config = dict(
    horizontal_flip=False,
    loss='softmax',
    embed_dim=256,
    encoder_activation='hardswish',
    encoder_depths=[3, 3, 3, 3],
    encoder_widths=[16, 32, 64, 128],
    text_encoder_width=128,
    text_encoder_layers=10,
    text_encoder_norm_position='pre',
    text_encoder_head_dim=32,
    text_encoder_inner_norm=False,
    lr=0.028,
    ema_decay=0.995,
    batch_size=128,
    lr_schedule='cosine',
)
Rows from block 3 of the text encoder of a small contrastive image-text model, named by matrix and row number. Rows with one number belong to one neuron. Each number is 128 + 24 x the weight over its row's rms, rounded and kept within 0 to 255. All counts start at 0. After the name is the row's rms in percent of the matrix's.
After each neuron's rows are labels from the 100 texts, of 14976, where the neuron reaches its highest value: "fires on" is the input token at the peak. Only what is clearly more common there than usual is listed. The data: rendered solids tumbling over patterned floors.
# fc1: MLP up (text_encoder.blocks.3.mlp.fc1.weight, 512x128), inputs 0-127
# fc2: MLP down (text_encoder.blocks.3.mlp.fc2.weight, 128x512, transposed), outputs 0-127

fc1.101 073 [159 162 177 112 126 136 105 102 128  87 155 123 137 153 149 144 108 147  95 154 173 159 118  93 116 110 123 135 127 120  87 119 115 120  73 137  79 121  98 178 132 157 184 116 126  86 137 117  89 138  96 152 165 136 116 131 157  88 141 151 134 134 112 150  93 161 127 118 145 110 132 116 127 103 112 142 151  93 156 156 100 138 121 119 124 149 122 108 114  91 135 122 175 107 115 105  82 109 117 107 148 125 147 140 107 160 112 153 141 151 121 145 120 113  97 120 106 161 126 177 109 113 136 117 122 160 161 109]
fc2.101 074 [124 133  86  88 160 106 139 117 100 119 126 110 129 110 132 156  87 125 131 133 105 120 114 134 114 194  99 148 136 102 128 138 132 129 165 149 173 113 106 139 151 133 162 132  94 110 118 136 160 122 111 156  89 163 184 127 157 106 124  97 108 129 131  90 178 117 153 132  98  90 101 133 124 109 109 110 116 124 124 152 105 122 151 116 162 138 132 127  94 143 126 118  80 119 157 158 139 109 170 133 132 117 113 161 140  95 117 165 135 154 129 138 151  91 127 110 102 138 173 108 127 159 110  61 105 102 125 152]
fires on: "sphere"; "dodecahedron"; "egg"; "bumpy"

fc1.378 066 [115  96 117 119 154 144 134 136 116 156 137 120 108 142 100 113 124 112  96 146 145 130 147 127 129 148 158 103 171 135 162 110  98 112 142  93 165 169 132 187 133  91 153 169  54 123 131 156 157 125 127 154 103 141 149 104 141 170 167 136 111  88 121  96 139  89 114  85 151  99 144 122 134  88 108 112 116 153 156 109 165 149 122 117 116 149 167 121 115 120 112 115 112 112  94 133 140 125 114 132 118 143 119 140 126 158 157  98 168 128 144 144 114 133 129  81 151 138 158 100 120 133 135  76 115 159  90 106]
fc2.378 061 [142 153 156 105  69  99 171 141 104 102 123 153 135  78 159 133 105 140 128 172 134 138 174 128 154  99  88 111 124 126 111 161 138 122  69 135 106  92 133  80 131 156 166  89 135 132 157 102 117 112 122  97 153  92 120 148 166 112  91 127 110 130 123 139 117 121 127 127 130 142  95 143  92 136 140 130 144 130  96 132 117 144 155 182 125 151 122 139 115 125 108 159  93 131 150 118  99 137 176 116 151 108 158 113 113 143 135 121 106 150  89  90 139 120 113 100 114 153  71 121 143 107 127 128 155 124 136 108]
fires on: "red"

fc1.104 091 [157 104 139 117 139 131 157 140 118 114 128 128 135 151 193 166  82 121 108 150 137 172 140  93 131 114 103 121 143  98  84 120  94 128 126 148 104 156 132 129 130 124 137 123  97 118 151 150 103 135 105 154 119 150 110 145 137  72  96 144 118 138 102 162 105 133 120 146 121 102 170 108 155 139 127 147 149 131 175 129  90 145 113 102 148 110 107 137 131  89  85 115 124 127 181 122  69  97 107 160 128 164 127 155 135 122 115 135 109  90 107 124 162 102  97 161 121 174 161 167 126 147 146 142 113 157 116 138]
fc2.104 086 [147 142 129  78 167  78  87 125 139 130 151 103 139 123 118 136 127 129 130 167  91 114 124 104 156 185 129 133 115 149 130 150  94 122 128 135 137 102 121  92 161 145 140 139 161 141 108 164 145 112 134 121 103 166 118  90 123 143 125 130 113 102 140  71  95 112 143 114 141 118 126 152  79 141 107 140 108 106 146 121 184 155 173 164 122 178 127 152  99 162  99 108 118  87 133 154 117 125 139 132 114 128 167 128 116 126  96 169 141 163 131 176 146 142 143 101 132 141 103 144 105 155 141  98 112 127 112  97]
fires on: "a"; "green"; "sphere"; "dodecahedron"

fc1.252 134 [127 121 159 124 118 140 135 152  99 169 126 143 121 136 106 170 129 141 139 117 132 127 103 138 155 161 100  87 113 118 101 155 147 124 127 181 176 148 105 173 137  92  90 104 134 123 103 172 121 140  98 141 146  99 146  83 115 150 110 109 170 171 118 120 153 110 134 147  98 153 163 177 129 164 121 123 113 120 106 121 109 127 144 122 138 166 114 116 139  96 100 129 107 135 122 125 163  98 112  86 105 115  95 145 181 132  95 156 131 125 127 134 132 141 125 106 133 123  90  69 145 113 107  89 125 145 167 109]
fc2.252 180 [135 102  92 108  95 158 131 133  98 175 136 119  86 106  96 147 114 110 103 110 134 117 143 164  91 166 142 137 133 127 131 119 127 123 143 131  95 112 131 120 178 110 106 105  83  83 142 152 117 125 152 146 123 161  90 138 169  89 176 142 140 130  98 162  97 115 154 153 140 126 163 117  95 115 115 172 118 133 100 127 132 121 151 123 100 140 131 113 135 140 119 117 155 129 178  96 133 123 128 159 150 110 129 166 117 119 145  82 144 116 100 126 135  98 114 109  91 121 146 161 122 145 173 147 111 128 147 197]
fires on: "a"; "orange"

fc1.48 124 [104 132 117 152 150 174 136  96 101 115 107 136 129 100 113 101 154 129 131 144  78 114 138  62 112 120 154 139 138 136 115 131 121 108 159 143 161 118 133 145 147 123 118  98 130 135 111 131 134 168 118 114 120  80 139 142 159 158 142 151 146 140 147 124 142 108 142 144 122 172 127 135 129 135 143 137 132 125 131 127 112  87 127  98 103 149 142 147  93  89  81  98 168 137 169 165 148 113 150 158  99 136  57 138 118 124 151 148 103  96 122 144  87 141  83  92 130 136 165 153 168 102 107 120  98 168 162 138]
fc2.48 129 [128 166 119 142 130 119 142 181 111 121 137 109  70 156  99 105  95 119  98 141 159 124  97 118 143 171 146 142 149  85  98 118 126  88 124 114 114 122 144  94  79 142 135 100 106 127 124 140 120 127 124 155 145 119 108 142 101 124 103 104 136 166 144 113 122 138 162  98 162 139 109 142  86 139 123 126 140 134 102 129 104 153 115  83  91 161 132 139 117 133 137  93 184 110 126 142 129 179 149  87 158 143 125 128 140 145  61 134 145 109 105 141 154 131 132 131 138 116 142 165 120 123 119 191 149 164 157 116]
fires on: "red"

fc1.28 105 [131 133  92 131 102 135 166 122  65 182 104 137 107 121 118 103 146 135 104 126 160 150  97 127 113 159 110 136 130 135 146  99  91 115 118 130 115 159 139 144 115 123 168  80 113 142 161  95 137 151 139 162 137 105 145 146 102 154 127 152 149 132 169 122 170 124  52 124 133  88  93 121 167 140 120 110  65 155 113 118 155 119 107 155 133 144  96 115 134 140 120 126 103 165 152 158 123 120 150  92 122 120 120 115 132 132 135 143 150 111 165 112 157 115 101 103 143 135 157 142 156  84 132 133  95 128 123 158]
fc2.28 092 [127 142 125 136 132 121 131 156 116 140 161 103 149  92 127 160  94  99 132 159 114 149 117 112  95 133 153 133 133 156  93 130 105 141  94 173 143  85 108 137 133 125 106 136 137 130 114 120 112 105  97 137 139 132 121 153 110 138 147 117 115  96 112 134 128 160 166 127 133 160 137 131 120 147 136 122 178  91 137 131 101 137 144  99 159 128 145 173 111 113 171 109 128  67  92 174 135 123 114 135  90 153 177 148  77 124 140  78  81  69 120 128 136 195 115 150 112 112 113 126 111 124 142 133 164 130 110 117]
fires on: "matte"; "prism"; "cylinder"; "octahedron"

fc1.500 078 [128 140 138 116 122 133 124  91 181 126 126 100 138 105 110 146 147 126  88 122 138 132 113 145 100 111 106 124 119 147 101  91 147 169 144  74 106 139 103 154 114 147 150  88 122 104 136 146 146 109 113 110  91 118 176 132 131 116 121 103 128 167 126 127 130 155 154  99 100  96 163 116 150 136  92 115 160 126 120  90 136 131 125 121 162 189 100 130 136 117 130 147 144 152 110 112  70 146 128  81 147 186 122 170 132 131 134 117 115 129 127 159 197  97 120 119 128 110 152 166 107 120 165 134 113 151 158 127]
fc2.500 072 [136 148 136 131 155 142  94 125 119 147 111 138 149 132 130 146 107 134 121 141 169 114 143 152  96 111  78 142 102 110 173 127 101  60  87 165 119 138 112  90 125 115 129 151 159 158 123 133 133 148 142 125 171 131 117 111 161 166 129 144 168 119 140 153 123  83 111 139 155 118 132 147 124 129 127 139 154 152 136  77 124 164  74 145 162  81 114 107 151 110 180 167 131  91 127 117 143 126 110 167 105  78 142 111 135 135 156 111 159  97 158  96 126 126 121 162 117 107 111 114 148 117 100 116 130  99 132 136]
fires on: "a"; "left"; "and"

fc1.375 102 [148 147 129 170 136 111 140  86 105 144 133 127 130 130 100 135 182  99 116 128 163 113 105 146 107 120 105 149 121 142 128  96 139 130  87 112 139 129 129 101 112 133 143 122 123 149 161  94 155 135 108 158 121 140 123 139 151 113  98 139 104 113 122 134  97 117 100 116 171 137 115 150 155 123 112 127 142 199 100 136 150 115 101 125  96 111  99 136  99 152 141 108 132 164 101 158  90 101 169 160  98 123  80 136  95 140 120 186 170 128 123 143 108 164 133 143 128 131 105 129 178  76 160 142 147 145  84 144]
fc2.375 096 [116 110 100  73 131 107 133 160 129 166 136 114 132 125 115 108 147 131 103 117  98 186 139  74 102  58 125 118 116 143 156 156 114 114 136 122 130 118 162 112  97 140  95 148 146 102 135 163 102 103 102 115 161 102 105 175 121 165 145  82 153 102 136  95 181 128 146 107 136 102 123  99 139 150 141 145 166 132 101 153 139 143 100 103 140 133  95 133 105 155 143 163 117 119 147 116 144 124 136 120 172 138 183 121 118  90 146 106 141 127 133 124 118 100 100 140 142 105 142 161  99 125 131 128 124 165 125 121]
fires on: "matte"; "glossy"

fc1.242 080 [127 105 148 130 101 148 153 130  62 141 160 151 108 112 102 148 112 162 118 125 119 173 104 125 112 139 106 137 156 148 121 118  74 107 118 196 163 145 101 143  98 134 123 121  89  96 146 102 113 119 120 127 149 100 123 135  73 153 143 143 117 124 141 178 128 157 108  88 102 165  96 158 109 106 135  94 102 105 119 132 143 127 134 110 138 144 148 138 154  93 129 119 148  90 153  93 151 115  93  90  99 121 136 134 163 133 130 143 157 115 156 106 151 128 122 134 119 143 167 108 126  83 156 136 112 138 137 171]
fc2.242 074 [117 177 129 139 123 124 124 190 130 108 134 127 108 132 145 166 135 123 161 149 120 167 135 110 124 166 122 138 157 108 137 137 119  99 153 155 114 137 127 109 143 126  89 119 141 128 133 127 129 123  95 138 124 146 159 105 124  79 155 181 108  75 124  92 175 108 140 122 130 124 129 105 110 105 109 156 148 119 136 145  95 118 132 125  92 148 146  97 159 119 168  93 170  88 115  91 135 126 109 143 110 159 143 125 128 136  94 124 116 153 122 141 104 175 124 129 155  90 100 117  80 172  61  97 119 111 131 142]
fires on: "red"; "dodecahedron"; "sphere"

fc1.455 065 [132  99 132 136 103 120 111 139  74 122 133 124 138 117 130  96 111 130 142 121 128 114 125 116 134  85  92 146 149 113  97 141 163 113 185 113 140 143 117 168 124 106  89 140  87 120 128 118 146 156 132 160 163 102 178 106 163 154  92 129 154 148  97 128 144 131 127 123  85 121 138 165 165 120 153 123 120 150 129 131 135 140 145 151 138  54 136 117  97 112 107 127 100 147 150 101 157 156 140 118 144 139 139 140 147 127 160 106 153 124 103  90 139 112 129  71 171 163 112  91 167 156 147 104 103  97 107 109]
fc2.455 073 [123 148 182 176 183 118 110 146 102 137 106 164 130 138 130 112 114 162 141 155 153 124  95 125  97 124 133 187 171 111 136 108 119 118  68 130  97 105 140 112 132 138 135 143  89 123 116 109 138 137 157 127 132 170 116  98 117 138 139 156 134 114 134 171 151 124 158 132 140 168 141  99 115 134 116 115 104  97 149 146 136  93 123 109 190 126 128 128 133  93 136 149 112 109 157  95 150  95  63 121 104 146 134 142 129 132 127 135  90 120 114  90 141 158 105 151 146 149 131 119  76 133 112 157 129  97 127 142]
fires on: "blue"; "teal"

fc1.11 108 [176 113 150 131 164 134 185 106 107 149 121 111 177 132 126 115 168 155 102 121 117 145 116  98 115 143 147 130 107 111 126 134 115 147 152 123 104 159 132 122 113 141 170 131  89 153 117 148 136 124 113 150 144 111 119 143 135  95 168 123 130 154 176 161 143 118 128 135 134 120  89 109 112 167 112 131  84 100 167 153 136 112 168  79 162 126 108 155 120 115 142 132 163 111  93 117 128 118 154 113 142  89 124 190 136  95 147 144 101  99  64 119 134  84 115 136 135 131 148 122 114 144 144 107 105 118  86 110]
fc2.11 142 [127  92 109 129 105 150 133 144 133  98 114  90 126 133 103 126 136  82 146 167  83 131 120 155 119  90 119 141 136 116 143  84 168 114 136 130 128 134 105 147 115 123  91 118 144 151 123 111 106 153 109 131 120 120 156 131 168 105 117 102 164 126  96 111 116 141 107  72 107 177  89 134 167 151 101 135 122 118 129 136 107 146 129 104 105 108 134 121 163 141 131 144  94 147 139  91 128 151 125 125 110 121 151 117 137 140 135 134 131 100 116 152 126 188 169 160 122 148 135 158 198 181 110  58 155 127 136 130]
fires on: "purple"; "a"

fc1.13 083 [ 97  89 149 116  88 141 114 125  89 135  96 145 145 108 137 157 162 130 152 138 164 145 103 107 147 164  91 175 131 145 120 132 101 120  93 114 114 158 136 118 114 161 101 117 110 128 150 125 142 135  59  64 130  78 156 114 121  90 110 134 133 141 175 139 128 125 172  85 140 120 163 160 124 102 167 144 145 119 113 124 109 161 122 135  91 103 136 141 159 125 112 123 107 120 111 133 137 144 121 130 144 112 132 136 106 131 177 154 205 133 138 112 145  92 142 103 144 126 146 117 143 116 123 106 137 118 152 122]
fc2.13 076 [142 181 131 100 134 122 160 122 154 170 116 157 132 173 110  81 111 126 127 101 148 119 109 143  81 116 139 144 142 138 111 153 134 125  82 144 117  74 115 156 151 139 143 127  95 123 172 115 111 131 149 161 117 118 132 103 116 127 114  89 151 171 134  89 126 169 125 142 108 103  87 119 119 118 115 102 141 101 115 140 116  97 159 146 110 110 119 123  92 138 148 121  97 107  89 107 117 166 182 129  80 141 109 108 124 100 119 135 107 149 130 139 176 112 124 173 156 158  92 135 131 123 136 120 126 175  98 139]
fires on: "a"

fc1.154 106 [145 137  95 159 159 130 115 159 122 121 117 124 135 140 175 145 149 132  70 158 126 137  68 135 126 153 109 106 179 144 114 105 116 115 104 117 114 121  99 151 101 160 138 154 127 121 124  78 120 156 156 149 162  97 120 155 142 106  86 149 136 128 115 133 130  93  77 141 172 107 157 102 114 163 165 142 136 173 187 113 135 150 119 146 135 136 102  94 105 127 104 126 115 113 116 155 103 117 120 110 111 122 134 108 151 138 164 122 165 127 105 127  84 143 142 150 164 109 125 121 157 129 118  86 133 149 156  99]
fc2.154 081 [ 82 156 137  92 122  89 174 121 154 145 178 138 112  75 127  97 120 149 111 143 157 104 139 113 137 124 139 147 123 125 141 171 115 115 133 128 132 151 143 131  94 142 124 135 111 163 111 157  77 102 137 137 152 136 149 107  71 180 157  96 142 142 126 109 155 134 145  99 154 133 129 122 121 175  79 158 137 135 134 119 122 141 101 103 137 149 137 167 115 146 134 133 141  86 102 136 177 145 162 131 147 140 141  79 140 124 113  87 101 123 137  99 162 123  97 129 132 116 122 123  81 114 160 112 110 118  93 114]
fires on: "matte"; ","; "glossy"

fc1.504 095 [150 100 130 120 103 123 138 144 115 178 122 143  98 113 160 140 122 113 132 133 157 137  96 106  84 108 131 137 142 128 115 110 103  95 123 131 137  95  98 166 109 148 111 117 128 120 124 115 119 101 165 124 121  77  71 145 124 111 135 118 114 119 150 134 112 147 128 147 107 172  79 149 164 131 121 159 105 158 107 112 183 121 163 137 133 135 136 161 160  63 150 118 125 108 163 157 126 106 124  90 122  83 104 116 172 153 138 131 167 120 132 122 113  82 144 135 161 160 173 140 129 128 134 109 124 116 146 179]
fc2.504 089 [136 133 132 137 122 167 176  96 143  99 159 125 137 120 114 145 126 127 125 117 140 140 108 104 117 174  82 129 174 162 152 135 113 123  89 149 146 140 153 126 114 114 122  95 106 137 142 142  88  93  86 156 132 117 108 132 110 161 152 149 118 138 119 150 145 142 130 120 149 120  98  87  98 171 128 147 161 103 174 138 102 127 131 120 100 137 124 152 145 141 196 124 132 100  98 143 142 132 140 106  78 163 127 123 102 128  84 145 111  98 115 129 117 170 126 104 131 103 134  78 175 161 123 108 102 129 140  77]
fires on: "red"; "egg"

fc1.475 107 [150 172 134 165 132 110 143 126 157 116 113 121  95  90 163 100 123 116 163 119 116 126 143 122 145 103 102 143 119 163 119 114 100 107 168 153 181 138 111 145 149 105 112  89 154 144 128 102 129 151 120 128 125 107 124 128 142 124 128 148 160 129 128 110 147 127  70 143  87 186  90 120 116 103 103 175 129 140  99 123 106 116 114 101 119  96 152 144 134 113  92 137 103 124 108 156 111  96 109  85 136 135 164 141 146  94 130 131 125 185 105  95 126 137 151 132 146 163  97 133 168 173 155 112 103  98 161 123]
fc2.475 105 [138 112 186 156 133 161 118 177 134 147 115 123 114 146 146 149 134 132 124 115 151 135 117  93 139 130 125 106  87 129 143 120 115 136 130 144 158 102 119 130 132 128 118 164 113 136 135 152 117 127 124  90 154 115 143  84 107 159 138 115 100 134 116 173 128 112 190 144 101  73 119 105  88 147 146 101 103 109 115  93 132 152  95 106 117 124 127 112 127 116 168 148 153 175 121 130 113 110 143 181  96 161 132 118 121 133 167 138  89 109 132 106 142  84 144 137 114 154 146  96 128  81 160  89  83 158 120 162]
fires on: "a"; "pink"

fc1.207 052 [106 101 162 138  88 180 109 130 106 124 137 188 151 124 128 101 135 130 101 181 144 134 109  79  79 113 115 154 111  73 134 125 161 153 140 115  86 129 125 176 130 112 125 145 130 131 110  92 101 127 126 132 131 106 107 122 103 153 195 131 116 151 115 139 138 135 131 194 115 111  98 131 135 135 149 138 123 126 138 147 152  79 108 113 114 102 164 144 118 135 124 143  81 142 153 130 144 113 117  97  95 100 102 123 139 165 174 161 118 120 168 121 133 161 101 129 149 148 119 130 131 128 131 121 102 111 138 124]
fc2.207 060 [143 137 127  92 146 146  92 118 133 109 143 122 114 123  92 161 153 112 165 157 126 113 137 107 113 142 118 153 162 174  56 132 121 123 149 104  87 144  94 149 108 147 154 119 138 105 127 151 128 144 158 125 141 158  77 121 112 124 162 122  86 142 143 119 146 118 125 134  66 108 176 104  84 114 119 114 103 167 132 151  99 111 147 115 107 129 164 110  98 117 147 124 135 145 134  79 120 130 104 117 124 114 170 171 162 123 158 118 159 105 155  86 153 162 134 167 103 156 136 131 118 120 110 102 134 116 126 136]
fires on: "blue"

fc1.231 102 [178 110 138 120 131 149 131 114 142 132 152 111 154 141 108 107 179 127 128 117 135 148 114 110 101 149 135 128 117 149 117 123  83 102 115 113  92 142 127  95 127 126 166 182 113 155 142 112 129 149 140 133 141 145 104 161 147  81 140 129  76 191 137 129  96 102 155 165 121 160 115 104  97 173 108 118 118 103 154 110 128 128 156  89 140 130 124 139 121 115 108 113 134  83 107 119  99 121 134  75 145 108 138 146 132 104 184 124  78 132  99 125 169 146 143 174 150 114 140 166 141 165 134 115 128 136 116 103]
fc2.231 125 [155 124 147 133 113 167  96 164 150  96 112 131 158 133 151 124 151  98 111 163 122 136 140 107 161  83 127 127 127 118 135 110 127 111 170 142 142 124 134 153  85 131  78 128 121 124 115 143 114  92 117 154 148 126 170 189 158 133 123  86 133 107 128 112  96 127  96 111  97 146  88 135 160  99 105 155 142 128 127 149  86 148  87 157 112 122 134 128 107 131 103 159 113 136 152 108 137 102 105  89 137  72 143 168 109 143 136 115 126 145 125 161 151 167 165 147 119 100 132 192 141 127  92 108 125 137 120 144]
fires on: "purple"; "blue"

fc1.0 046 [142 140 137 117 135 132  87 117  92 143 138 108  98 120 138 106 128 157 131 128 153  95 156 118  78  76 103 121 128 100 146 155 114 143 118 140 135 154 153 167 117 107 110 144  84 151 129 120 172 112 138 155 131  89  71 114  97 138 127 121  86 127 151 115 123 115 105 116 148 149  94 156 119 134 129 173 174 100  75 132 178  93 108 127 163 151 166 160  99 111  89 130 107 141 135 117 107 112 116 105 142  91 103 157 143 144 135  97 148 142 119 142 130 176 126  94 158 104 106 118 145 140 163 122 135 117 144 119]
fc2.0 047 [124 112 127 139 133 104 170 132  63 107 161 157 137 139  60 136 120 148 123 154 150  89 113 127 130 111 121 156 152 136  77 110 125  96 146 152 104 133 150 130 109 138 186 138 137 113 139 128 128 142 166 148  96 171 122 129 143 123 133 178 138 136 153 166 125 141 135 131  60 112 142 124 107 116 111 102 127 187 130 114 114 116 106 157  99 104 146 142 154 135 159 129 111 160 118  85 131 149 109 120 131 113 149 130 146 136 154 142 111 133 142  80 140  90 161 111 132 122 157 169  95  99  99 113 111 108 134 138]
fires on: "blue"; "twisted"

fc1.381 084 [149 117 163 135 135  96 125 133  66 151 151 138 139 126 144 111 178 139 144 105 126 117 121  77 140 131  92 160 155 118 121 118 112 158 152 183  95  91 143 145 102 162 168 127 110 129 111 101 118 123 185 135 138  95 165 117 124 104 126 117 133 112 159 113 133 123 174 122 112 129 135 124  72 145  77 130 123  97 163 109 186 137 141  95 150 153 157 118 131 103 119 106 153  85 138 125 117 146 150 112 137 113 136 149 145 103 128 159  96 141  99  69 115 122 146 111 125 129 144 101 113 120 149 142 146 136 152 119]
fc2.381 094 [135  88 165 137 120 140 158 133  89 130 190 115 110 141 140 128 166 128 102 138 107  95 174 127  85 123 140 148 150 136 142 134 146  95  99 116 142 111 111 114 120 143  98 153 153 137 111 130 119 127 110 110 128 146 139 124 119 131 149 143 145 169 144 132 124 135 143 133  78 156 110 141 165 114  76 103 167 126 162 140 102 115  91  94 156 109 111 166 141 140 103 108  80 137 131  90 159 155 111 131 143 104 143 137 126 115 164 120  84 148 131 131 130 206 135 103 133 121 109 157 134 121  94  86 110 140 129 172]
fires on: "purple"

fc1.419 107 [155  95 136 141  96 115 117 136 139 118 105 174 147 146 124 108  99 131 104 185 158 157  89 115  85 108  93 150 103  70 123 140 171 137 150 145 119 176 162 128 126 117 165 138 132 135 116 110  98 109 117 111 154 130 141 126 131 136 152 103 130 131 144 114 136 120 114 136 105 165  74 144 129 147 144 159 109 139 125 139 133 101 134 137 125  91 116 150 114 119  92 145 101 149 130 127 143 115  99  90 136 106 106 159 125 122 157 107 161  62 114 141 125 152  90 162 189 129  91 124 146 163 109 102 111 126 101 142]
fc2.419 152 [141 149 109 128 122 100 111 126  68 123 145 131 110 133 118  81 159 155 126 164 148 124 100  76 161  96 105 138 120 127  89 173 175 110 145 118  69 145  92 138 126 161 137 121 126  98 138 139 123 131 123 125 108 114 117 125 144 128 142  96 117 154 167 116 138 134 126 122 128 113 164 117  89 147 156 133  89 121 111 177 142 115 109 113 193 155 173 131 105 105 119 133 126 131 148 105  83 123  98 114 128 113 186 104 159 159 161  99 132 124 106  86 169 164 119 144 110 128 138 126 134 128 133 121 137 113 112 129]
fires on: "blue"

fc1.211 116 [101 106  82  99  79 145 135 101 111 130 107 131 116 202 108 126 190 121 107 145 177 159 134 106 148 163 166 135 143 116 146  97 135 101 131 142  92 152 101 130 115 107 154 121 151 140 171  94 119 123  69 122 122 125 154 153 101 160 161 166 140  65 129 149 102 135 130 149 140 116 130 139 159 122 134 140  85 141 144 143 136 118 102  99 139 120 130 116 103 120 149  89 135 148 115 153 128 151 158 129 121 100  93 129 119 118 130 140  81 149 154 158 120 117 127 150 128 126 137 132 137 101 125  96 101  98 143 135]
fc2.211 088 [ 89 144 136 202 128 123 175 175 110 121 172 138 167  64 134 131 114 118 123 121 102  97 113  72 136 151 119 143 163 126  97 134 113 137 119 155 175  94 130 110 145 103 124 106 120 114 123 138  90 117 167 136 138  91 162 123 114 136 159 113 120 148  94 141 143 121 152 130 136 143 116  93 140 107 125 150 159 135 133 125 111 126 140 105 127 133 138 142 140 153 131 149 123  85 155 142 135  97  93 120 122 146  95 117 107 128 120 123 155  85 140 112 107 157 154 135 127  92 109 115  76 142 105 161 185 150 118 139]
fires on: "matte"; "octahedron"

fc1.176 109 [153  86 179 161 104 140 110 126 103 114 159 139 113 117 154 156 132 109 136 134 201 146 137 115 147 165 150 112 140  85 116 130 140 135 147 118 119 126 136  98 130 157 134 132 142 120 140 160 108 112 103 119 145 174 130 105 143 125 104 135  85 120 112 145 112 149 126 104 117  75  92 101 141 111  70 137  96 115  93 176 114 139 148 164 126 124 180 188 143  85  99 102 126 168 162 142 128 127 104 124 136 132 101 139 133 138 121 132 130 102 135 141 173 120 109 150 159 159 124 104 116 125 132 118  91 117 147 110]
fc2.176 101 [128 119 128 143 121 149 139  89 168 100 147 152 112 112 117 133 114 111 150 114  91 103  97  93 101 124 113 146 131 123 164 122 135 116 146 204 125 138 130 148 179 106 155 114 172 118 181 104 118 104 127 138 144 172 133 119  94 119 146 146 104 101 147 149 125 134  98 102 121 117 128 101 125 141 104 126 137 117 171 145 108 183 171 151 103 148 124 143  63 139 116 120 114 131 132 118 120 100 126  97  96 126 149 146 112 107  90 132 150 124 141 106 133 159 134  93 119 122 105 163 129 177 158  95  84 128 154 110]
fires on: "sphere"; "dodecahedron"; "and"

fc1.12 073 [144 140 110 112 128 142 117 121 130 121 165 106 101 113 120 121 175 133 138 166 188 146 143 156 137 110 149 122 117 136 132 128 145 119 125 125 177 166 117  93 109  88 155 128 110 108 129 111 113 163  94 118 144 148 107 130 108 133  93 155  92 123 140 119 110 156 146  78 125 123 129 153 139  80 118 114 138 159 120 168 121 167 104 126 104 123 160 152 155  92 132 118  68 164 112 100 164  76 106 100  89 112 106 118 155 154 114 175 133 125 162 138 115 134 109 134 142 103 149 156 148 131 136 103 156 143  96 168]
fc2.12 070 [ 98 113 157 119 116 171 166 127 139 134 142 160 160 142 103 140  97 110 103 116  74 116 103  66 163 112 111 144 147 135  76 125 155 150 133 123 166  97 116 122 104 123  91 122 158  90 111 141 143 127 124 130 101 160 105 152 137 109 168 116  99 136  80 160 135  93 118 139 139 133 154 127 115 134 119 117  84 124 134 161 108 186 131 164  99 140 120 138 139 140 126 122 134 121 137 175 117 110 157 116 102 145 116  80 146 132 101 118 126 140 135 123 154 158 125  72 127 154 141 148 109 113 151 109 135 179 149 155]
fires on: "sphere"; "dodecahedron"; "egg"; "blue"

fc1.206 069 [122 109 131 129 125 124 143 144 148 142 125 125  73 157 164 111 105 130 152 127  64  95 137 191  94 116  76  98 136 144 168 117 108 144 149 114 126 151 150 172 128  92 120 146 128 159 106 119 146 132 148 131 142 175 146 149 154  81 124 109 160 124 107 114 118 142 133 128 100 156 113 130 167 169 115 122 138 131 102 156 120 148  75 154  85 117 141 135 176 165 163 151 118 139 108 128 120 114 111 104 160 139 123 114 161 115 127 155 155 141 135 139  73 125 119 109 153 120 109 133 131 116 131  96 134 172 108 110]
fc2.206 083 [137 142 159  97 141 137  99 135 120 117 128 135 127 125 144 129 192  91 114 135 131 127 157 146 127 133 138 134 131 172 107 145 129 131 121 115 149  95 146 137 120 143 130 146 118 130 136 118 180 121 157 123 130  87 111 114 111  95 120 138  69 125 147 135 110 130 108 117 125 144  98 113 132 138 101 159 175 163 134 117 103 101  99 115 130 102 148 121 115 108 116 139 147  83 128  68 185 127 112 137  87 133 140 162 118 119  88 109 111 185  96 113 157  74 107 183  90 172 132 145 111 145 156 143 119 165 116 145]
fires on: "purple"; "torus"

fc1.216 073 [145 134 144 129 125 112 114  90 122 105 115 161 152 132 156 108 126 165 157 144 117 142 123  82  69 136  68 155 145 137 122 137 159 148 143 144 126 144 124 165  89 116 154 116 117 134 122 100 113  96 145 130 151 105  77 140 144 123 165 126  93 148 120  89 156 120 124 136  86 172 120 158 124 151 145 148 149 137  95 119 159 108 106 106 101 160 127 141 124  95 115 131 104 154 127 124 138 109 116  94 123 120  98 110 172 142 176 107 137 113 133 116  91 146 127 155 203 119 109 156 152 151 109 101 142 166 119 114]
fc2.216 095 [119 125 136 165 135 154 123 118  70 130 145 116 122 162  93 144 135 135 144 134 130 117 116 105 145 101 113 140 175 137  78 169 151  82 129 158 109 150  81 139 107 161 150 130 129 120 149 139 157 145 142 145 147 131 106 132  75  97 159 131 122 136 146 119 150 121 139 148  83 104 128 128  88  96  86 120  98 113 112 186 128  90 100 123 151 107 137 140 130 127 143 117  92 172 141  94 132 155 105 120 113 109 145 114 138 140 148 130 105 141 128  69 180 139 122 142 102 141 149 137  97 129 132 192 150 144 134 111]
fires on: "blue"